config.toml
model = "image captioner"
horizontal_flip = true
tokenizer = "char"
vocab_size = 31
encoder_widths = [64, 128, 256]
label_smoothing = 0.05
decoder_activation = "gelu_tanh"
decoder_positions = "learned"
Rows from block 7 of the image encoder of a small image captioner, named by matrix and row number. Rows with one number belong to one neuron. Each number is 128 + 32 x the weight over its row's rms, rounded and kept within 0 to 255. All counts start at 0. Numbers have three digits each. After the name is the row's rms in percent of the matrix's.
After each neuron's rows are labels from the 100 images, of 14976, where the neuron reaches its highest value: "colour at peak" is the nearest of a few named colours to the mean colour under the peak. Only what is clearly more common there than usual is listed. The data: views of escape-time and Newton fractals. In brackets: how many of the 100.
# fc1: MLP up (encoder.blocks.7.mlp.fc1.weight, 512x128), inputs 0-63
# fc2: MLP down (encoder.blocks.7.mlp.fc2.weight, 128x512, transposed), outputs 0-63

fc1.99 096:095105114151004068085215217202138124157152126063112129148086174142090123053118112104088179148112116140127112129119142086127124106159119089122060136116203102142101134096124104118198149144041145
fc2.99 098:120114083164088104100175206178140111113087129078147134126124134144139126072082076082117119129133131152142133150124115131126128113145127120104019148112190122115110097118135111127229163169051159
colour at peak: grey (41)

fc1.39 144:132116096112125153178153096150145140158093174132077143178072193139126141122139065115121107131169208092116138080107104132155138071087177154106054162183076186133120096083166137116125126119165121
fc2.39 185:144138135130142145148138102156175121176126173146084128175088168138132123160145101134101117119136187099149139115092088148155153027113209156099080125143058175124093123122152131135121109085214132
colour at peak: brown (58)

fc1.72 096:120124168163165122121042148108109127075150111125154121146172028097116112133133179126124125139105126153096103162136140127089135228154072086148201101103166122136150130192096130125130124103104085
fc2.72 087:129147151147157133182124068168149120160147189133080123178132177128141125120152101152113134116117201079118135130073097135126144054110210166105101129135070129117075108126141123139094136083204149
colour at peak: brown (51)

fc1.391 049:085147160189147113176101171246134117136127087148165167154139142155131107098110102107131081125139164109141108165041083137098150143166164065161139143161155139108152108114072111104127143107126131
fc2.391 039:154077101094130155102133111065117144102093102129159134101105086158115117138127133148161118126139073132141168086139166140139172131120103110119166083149155111135174159158121165133093115153132138
colour at peak: brown (56)

fc1.496 059:092128156174158130131072091206145177161161160145139155147127111089105116118107149084139089113119166125101136168083106160069109126128163126107083109126085159119102075133106152151111107164148142
fc2.496 054:115160157152122089228138115180135112129149164111109125135153173108148143091139126120105127155103187095094112161112079113117099116139169135142125173144107148107059100104147096134141133120156107
colour at peak: green (25)

fc1.144 057:069146172114133109154163130093107160111130146160162099118137131109124102073142170096117109175150146183109190118147135122184104169132092119167123158104109201138091170153119100107100157144118156
fc2.144 065:162109108155118137080095163093100150144120081108149133129144094161110150126097153131188110128141078158164144108143162129170133143117094101101134108118153061149207186159082123133115138156041145
colour at peak: pink (28)

fc1.310 054:112150141116176134073123149130137145100138099080135107110161136155112103146156120148135149109122153166123103171131130116030105089063165072070090177077138215135141158139123110108151113131132158
fc2.310 064:169139125120161120212133111160173079128128127123126122127123199118147140136139111094062125116137152105086132102098089153102118094168156115189173098200078184120124056132147167115165134130129097
colour at peak: green (26)

fc1.98 071:089123135171109150116112186197140215137146048122162113095143177123137116109105174102148167191128118163143084105119150125075141104121078087140111121096142145129142159156034113115169134129056139
fc2.98 060:152167119125138132109062124138115158126129099146156135109173098122155171118128224135139099116145095126089166123128144128135090187111066115167226124115116082125140173148106149175090091173094126
colour at peak: purple (26)

fc1.470 046:107172138094145150133083131128167155095175162160142107068159113095152142153146211121088093120130121133137133153159105126125143185108121049119189130127175157081144080151110160142134110147058051
fc2.470 031:137149097137098106119162143135117148136142095136182117045159080121088166069111172107127113127127110171120131137168113127129041201177081075139175188105146083120117131145125113147142076201092107
colour at peak: blue (26)

fc1.204 060:111081084177108138088146145164087190128114121074130132109095193144122134141144141122129123094116091129127142108136145151133143139139121116120133194087163143150136167105044083176119102131117095
fc2.204 047:090186132107154144154103061129120143140187153163121088150137147106135141100142097119110122133163132098024079142165104130128104213136086146158209141150118073120196097138156159101081150119105075
colour at peak: grey (41)

fc1.49 047:149142110060150191118117121097132117192079120086050120152127117152117134162108005141125099096160157075113195149103121177096163114133126179191136143059145101114176129192121128119143136143101170
fc2.49 029:123149141148054128136157222170104150107115140124147105157121135122137176064107105121109157137113132176096110140164162159178110125134113114144076158149154085081089107128131061078164135168036133
colour at peak: purple (34)

fc1.376 231:143145154090129116143105115083183110100110102119176118073151082148104113149112107134144129135112117130151150165161103104100079157186167106119100105112102172117115042079149137077161098139155060
fc2.376 237:138196173076134083159099105127113125106164108110165097123151119137167184088127114143088169167101148141090106169125087099130139167164132136138132093163116141131173081124112097056119140086140070
colour at peak: grey (46)

fc1.190 055:173121097129123183172179072110176095187141184160085110162097136169139152147122099129141117139118177079141141105115172167158140073132163175125120158202132141116129098106189125150153156122118116
fc2.190 039:077207138156103105082125161128098127097161110110140123141162101080137164101103150093138134144102133165115092162130126123134094209142072098153173173123179112098114117123119122120147128129077102
colour at peak: brown (56)

fc1.187 104:075111132126195134065042133138131173138179167132102154175142103114133109148140157146117128090111197135149120166074146085120134135098104139062135114118150135125115174145055111158109163081139178
fc2.187 090:119182177120178127150061116132104126101122164157089098157175113097168128147113134132118126135079176108123076181132109134076135174141153126141129165116122177098149110132142118101137181053169104
colour at peak: blue (93)

fc1.217 045:090140178132145097186102120143146113042159163121130132171131121118164153132086208101138112115115135104144126118117058090060111149131150126105178179114066173127091087131086063150138158096182118
fc2.217 056:147100106104120145048162146053122143115122106127154148105094078149115126162110111125160127106151073163169139096140163126156172142118097121118092071125160130137173164137145148117122118130100144
colour at peak: purple (33)

fc1.508 152:105131137134139118099044131134113162081140096124166120077192086123123113132150200130131131113132067153130102142135140134054126211154066101156230130071168083148163145150086136131118117128083100
fc2.508 205:111130112098118108089115165110106142090133075116181128083160069127121136124109153123150138162139055181105115132160148113110089207134062098140167132125170114131199131144097122112138116184054101
colour at peak: brown (52)

fc1.27 039:101122147169165080113087165131107208120191109136150135132161200088126132142150232099087112118074104071102074140081124151092115128138084148086142139143117152146146160076076091141122136130111180
fc2.27 030:084172152173173106123108121152076165147209150154115103078162112083147131101165188140112137130132188118114057203142073100089108127139160135110152138093119133140127149130143089107111109084136128
colour at peak: black (85)

fc1.42 037:134153134171194081103048158085135124053133180136169116180246136136120129142120122159128107110092100073147151139141110150101122147180113148139150177073134078105144117162158143119120152125141111
fc2.42 014:119166139149127102164134118183138102122132155121140116172103156116081141135173114114097109102132174114097102139115053087128074115191140129153107153115103107125150069084127108115157114087191107
colour at peak: brown (60)

fc1.103 111:125169181106138114187104110092133083099142124164173130115169085127119118107109141094131142146091150141116132175137122100090114169159147098137173085145077175125103073115182126072135130140164123
fc2.103 106:121079137163137110054138172115139136106093123089144165079142078142117100145129161153151123080102150165214162139102150113100109101121147113064069162078195182124053179140094071158160076143169168
colour at peak: grey (38); purple (27)

fc1.418 135:083122091118100117136125123212088148156160108153123128181124207129122144124142136105101134150175122135055132088107139135141119121085093124147165117176099135159168165149088127154081143139115102
fc2.418 122:064029088154148179102166132134094127115154150129094164130096143123049034137137126116175140135130197130110101113099152111159124108115150126131105138154111147122136174159142148138144163138149172
colour at peak: blue (33)

fc1.3 140:112142164124101140157197169132112082119169095156112131213088143088140123110116140063133121180090166139106094137128147094194130134151114092132126109191142143110142171147068131117136189088107101
fc2.3 158:146129140166135136024152147103075131184157144146069120119107112110165128167150139149127121095113122089161100129125115133185135091140150135118158102093176101108084169122152118195123136075159176
colour at peak: brown (57)

fc1.236 058:122119138202168105159129132139095079170111121098169172093107124116131112076102085140143127176131167147068142102174123131104098123177138138118137110118139109145136097180117103140107177129151184
fc2.236 059:189137143077132170148090085117179097112114133117120160112120145178119109172130095143104094108142068118117201107109163139069122121096123138120168119150108134130112114109146155123103083173192102
colour at peak: blue (26)

fc1.33 558:133126110141090124165168139094080113074143081113161130084175090131111137074114177120144129171111090174096119124182168117130122210150081068179183158132159062135128131142126118126117145152075154
fc2.33 476:131111126115106114156154165089144130029081164145125132077086101107109113103160155103118069104094127117185147145168109151152113183145086076192129183174178167123083162149151146126140101170144093
colour at peak: grey (46)

fc1.97 056:107127096156163127194048154167107126127154084097147145081158116123157099106114181113094135124138130162112095126099119129092141189137093157160151041116161161118177096150089121145113133076076135
fc2.97 050:149125140122118136090079162095096160125113082132163122087142072154128158106125141122166127144145057216129160100183183125131096166112087082131159142121146086131145161138085153145099083178079128
colour at peak: brown (54)

fc1.365 045:147144098108202117140106172183093125077132173127164163052127143165129165145099184138142123115066124137115107155114081123135163144160104076136102084168191085123215153136110144130147156171073150
fc2.365 038:140139162109115137189136092121125170118071122171144111146163138167148123185154086184100161120065105124156132097115077167075157057160120146176120099162106157096099137156090109119099187159157124
colour at peak: brown (51)

fc1.104 072:153123116126126161138171099214116146146136180081091104169148179163145153135161097208122150115086146112088126123090120106111161066103163183082082106168092140138124149107127098123134126112160173
fc2.104 062:114158148148154161123144100146123126152146172160061109177117124132152108130114083132105133143096170119156085150088097128138171068121215160104073097140081169108118130127155128104123168068221138
colour at peak: blue (87)

fc1.315 041:141149125104099093064188192124131111150098097093135150175113186129108129103084107099126137148120111109106125075109154060159143098138056098142097127132134096155108145130120087154127166121073196
fc2.315 030:151083095118093147128209188096182070112070122106149163175093139144142146133081053118137135133143106129181186085100150147153162090119151148122020130192147151122141089124128145117166132169095138
colour at peak: grey (37)

fc1.393 051:153135142095146115146174054195172122131193078133144141158113169122106155090136098143139160160115113129126126128125123098076156100125129148117193158036061098125122109063132099125100148144151142
fc2.393 049:133160156166066147143176135156141121109119152111083120217154186098159153096131118113147122115114204119117111161134109139150101129146189163142082165110083141109049127107107110120146134079120123
colour at peak: green (38)

fc1.484 038:081078102179145138055107136105138135102087116129117136176056170109149086156145154130141085075159185130123120171105156170132177069130121098111174108122133148170174121099140113155169080144123081
fc2.484 031:145097088102111132075140157080167122121097083105180144125093093159107136136078138107147134125164064176179182085132153122131152124116074097115100126131157132143150167140111171111141101162075151
colour at peak: grey (37)

fc1.333 119:155113120139161114171220114094149078096088156136095135152053132135148157139119092119125105128158187080125153083102099131136127061113165161104063189182124191133082128096158124154125119154198156
fc2.333 097:147101113127161150194119073148186127162119166153100112141120144146106110140166114151105112101140173092118139128103082147151145046123224163116097123158045158144089091104167148118103106100203132
colour at peak: brown (61)

fc1.261 069:139109135096110148105033163042162142080054117151124104144041087149147127188123132108153148050116103132184097094129148147137134142108039086147123129129150157124165167139109137158158134142120092
fc2.261 052:093128114143149118126148108166106151157137158121090144142155185113144122162146125128104113143135169084095100139128103115117129076114163136089133175102128106142093141137152102170118158060152145
colour at peak: grey (36)

fc1.74 051:083145183128173125166060147120153118215165142117137150173108139171116132148091131101161117173132182122117172120099109102199116124144077123130095081200081153091116116166110137137159142094103090
fc2.74 033:144134158170183083146110138167115112137127130125114141140118155099155123158169146124157124126124177090108139133119124112121105099136184143102104160093126143100095130101112089202133092092166146
colour at peak: brown (51)

fc1.427 044:097093126145071113080107173111133153118212085114145121095124108113101153122081155154128133102126095181112109151173163072124128176127033111106125127111161112167188118145135145133133131160135139
fc2.427 033:107142185134152117102109166071100118106197118159119136132084111114150087085110165104185121161101118145100086103172149119171093182131095135150130134151127103147148163131121131101106136159104134
colour at peak: grey (38)

fc1.313 113:119125107104112130143161152182140139181125127142096121195082232131135161142113124102116138143155136114106124111117142135157143055085117126110103157171113185140115174139117137143146147144127138
fc2.313 121:098053082138090142041155164105119126117131090097160150082146040172071074114114139129138134109127076197152134136122169111112123177130108116104133114096183079175140160127125146126153128184074158
colour at peak: brown (52)

fc1.279 121:133155159136165137197214092133124100138150142161080114193129180117147154122137177111124132188123196117089136110140121132168162087104154116098097141170080173127101140106152139109114147105185140
fc2.279 119:157157137159139137171172122139122096141137178125077157182092181121155151114142113129104093122110194086126132123094126121166176069137216154109109149171099158117108139101150107138122154061183147
colour at peak: brown (58)

fc1.372 041:153154094103152122139145115149123090139159154102148136146146172159115129117113157056082166129146130129056150112178132202084085122160160112139171176140134168136128149131103152129149158150106138
fc2.372 028:105119145131088085180134101154117131089139141116121106096195168103129143093167144153114127161121162128059112150171114120081088181130151127163190199128130131124111072102159095108121133109141077
colour at peak: black (59)

fc1.278 058:116113083188132119093109155152084111147128085101153156123109038146090105100095146126124131147129113167160090153146148145084096111163071127164136128150184025095126104148163158110182167138035120
fc2.278 053:100104131103106133054114162094101146134095107126160141095134129108090095131140127141170121116137073115113141109184151121121092198117046099163196161079200075137172153137136147153125089198088116
colour at peak: grey (46)

fc1.10 084:137134112108101141048175155132101140156105080115118113145119195131108165081151123154150136112150066171131114077157160112166148100096112154125135140146166071132189192144086126151104155094051206
fc2.10 061:158082124150073155047210168110149107160078131122128153133078162156128120126111084132139134107141113128172177084113158134117140068114151149108077122094158091125109150108148127154161117164127179
colour at peak: blue (38)

fc1.422 042:116131098123120142138136133129114118185075152121116179123119132116078124152134119163142102122117138136130139046080110151141145150129116179164137114068150114128163129135088178148129112129175181
fc2.422 050:115131146110150158135039053094131184162134146156107101172148094116112125151159190144192072109134116118104143161161141111151117172093153124114176114165066096142160181098087139199056107070175118
colour at peak: green (37); grey (36)

fc1.224 139:163143156111140128111167088072158104110091160091129139099129093158126126130105057165137132082130138095182166139109101139110141129161205193095096101106136092125118070095180145106132119159171150
fc2.224 090:147227183137138098112118151137071132099156108141131138136116146080224227115098162097131122152120128126104123127137140111130118181131043124163164127154170110095150155164089084154123172123090128
colour at peak: brown (52)

fc1.346 060:066127153144092115073044176167099140101197072128154101102169080131156139144118219139156134154102147189140093178127121115118131160109107106103185112082132125133155189168099127088128131136117128
fc2.346 046:185071113125194138164118103133208109152085118136126113097132140168110107172143114126125117130148103097145161092093073143094133078149164141125102090167079171168120086125120171109137095161149121
colour at peak: brown (57)

fc1.274 066:126118138099162142123082084169113138152111152185072127178088105103140130127131140128119130134156126094056135080060104146178146085049143161114207083174074124142119158151109175169091162125182172
fc2.274 081:119170117093121148146170125127162084109114144152118084167105147127130128126107054096063147157134116109113088139116081150120129167157119144188116071168125145108148055113159178067162161144108076
colour at peak: blue (28)

fc1.421 037:112101180118113132131068127144122165118127082077142142091138104113171059154126180154087095114147145162196142117087171143131123168152158122129113057169156164140115110205051125076091078148130118
fc2.421 011:097183141139143068161125036146132149155111128138088124163129148109125112141183134182158128105107182129174131154089059125157090104125131125139156134126084102101104118132118132101148110124137084
colour at peak: brown (67)

fc1.109 128:094118097151165143158091144170081157199161152161100107164113127110136138106145178130124136154164152147126085084118125160141151092090050127177179151114092114131132187199133115151082142119135146
fc2.109 127:161210190105099060121110142145155116076146098065182159119141138137173202098116127151102142119090149133103182177090127078133085164161130132090105107189152131125129105086069085119137098122119091
colour at peak: green (47)

fc1.117 164:121139146179152115122063172142117170080140095141191119082168092115143123121126211132134117097088086159174110172135123127067131186164049089152161140081185112141134158170086099126144147142026113
fc2.117 202:126126131136141143140119119153155129152105170129073119212070170148148129134152083129087122097119209107145120123094111134151200043114199159105046114131085185139088121114137127117123155062174140
colour at peak: brown (62)

fc1.478 066:144128118105216145107137082091084108118113150125119127128164154122163139143146158161145089061158100118069155132116144125132137156074142165097177180062097085124117144155133135163083126121182147
fc2.478 083:111135175138175147095097080091121151147150164161094141147136089100118109174196137192156077090121165094113149150135124118127096137101192139096160141087128137106101160092112112192068089070245138
colour at peak: purple (40)

fc1.324 128:117114134140159124168147119162142116166155175154099120180113184124141138120143080122114122145122208075134141124093089127132127063116198142072067138149094199130091133093146132126125138094164134
fc2.324 175:119108111106111126092124156096104147102129072122173133100147072145108124111125154116141143145132057193133127114146167120110126200134045103136168117126173093156185151147096129108119129170033129
colour at peak: grey (41)

fc1.6 058:169075085144105121111137126124130117128094103104110112104109128144115127092092047148119140123087075095097147141116121144131131159124110125093105096097133066146104077086181147118177111124150179
fc2.6 043:098099143193215100050110155083119143150176134114122119119070091112141121110114138062225123150178171168127152094140154082180108153107122105100060085102122157142129148146137113128140133132084153
colour at peak: purple (41)

fc1.273 059:147114114127115108115080150190123114164170108129118138139164111156159146110140144151135158127120102123118141094112139165027132087120099128061162121111168072175143173101131128177137128151096153
fc2.273 059:148082147157163139117088135142161128159168176125105155147130112149127114141179146160145094062115194094099176119122120118108114093118189138081097118095125170148050147112121106151128080100209146
colour at peak: purple (26)

fc1.343 069:128135150150105150141164147139117098209100134100054120182059118131122139115106120096140114160124210108135118115128131136205163083125187134135069096164087149110103111109134164082159129074150157
fc2.343 080:146109135150130153102176139120123104182134158120063132204055148137134126133142092132091115086107161087167139127104153145180203047125181157104100083127139125108054137111152148167119161093151178
colour at peak: grey (39)

fc1.502 121:123146121094034094134200206137152124083137108096184170108117123156087107099132114116109141157093121173143127169167154053128085154176147087131093163133178152121117121075113136099162128119064079
fc2.502 140:119151149081150146168079113097162115117163128194106085199123107098130107154107125113128145171126126131084093122123091145161139164130112133178150051185075151133188101143127176062117142122122071
colour at peak: purple (41)

fc1.237 077:108115129098170119128014152155155148118121119152177115157135095109122097160121177081149127090066114149100132176091089106134112168113088092126155040154129174122186144187066154073137132114188113
fc2.237 079:102142142071158127093124092080087140163105152125109144109165107147132131125185069168080125133120106135124099124153139115051135138138159129098165238054170160111108119082172108127107120101173103
colour at peak: grey (38)

fc1.351 175:099116101110137133144119113170098167178153121162112127178125195115125130144143168116123141157179139135073120073106143123135132106065103128155159157159092160134142193152083132144074125121136099
fc2.351 155:056037077143140212086130127116117135131145137158088119137137079159036016120142128119131133118115143168115076125110157121116145139117145111139126116129109139150126172125151169105118158135144173
colour at peak: blue (28)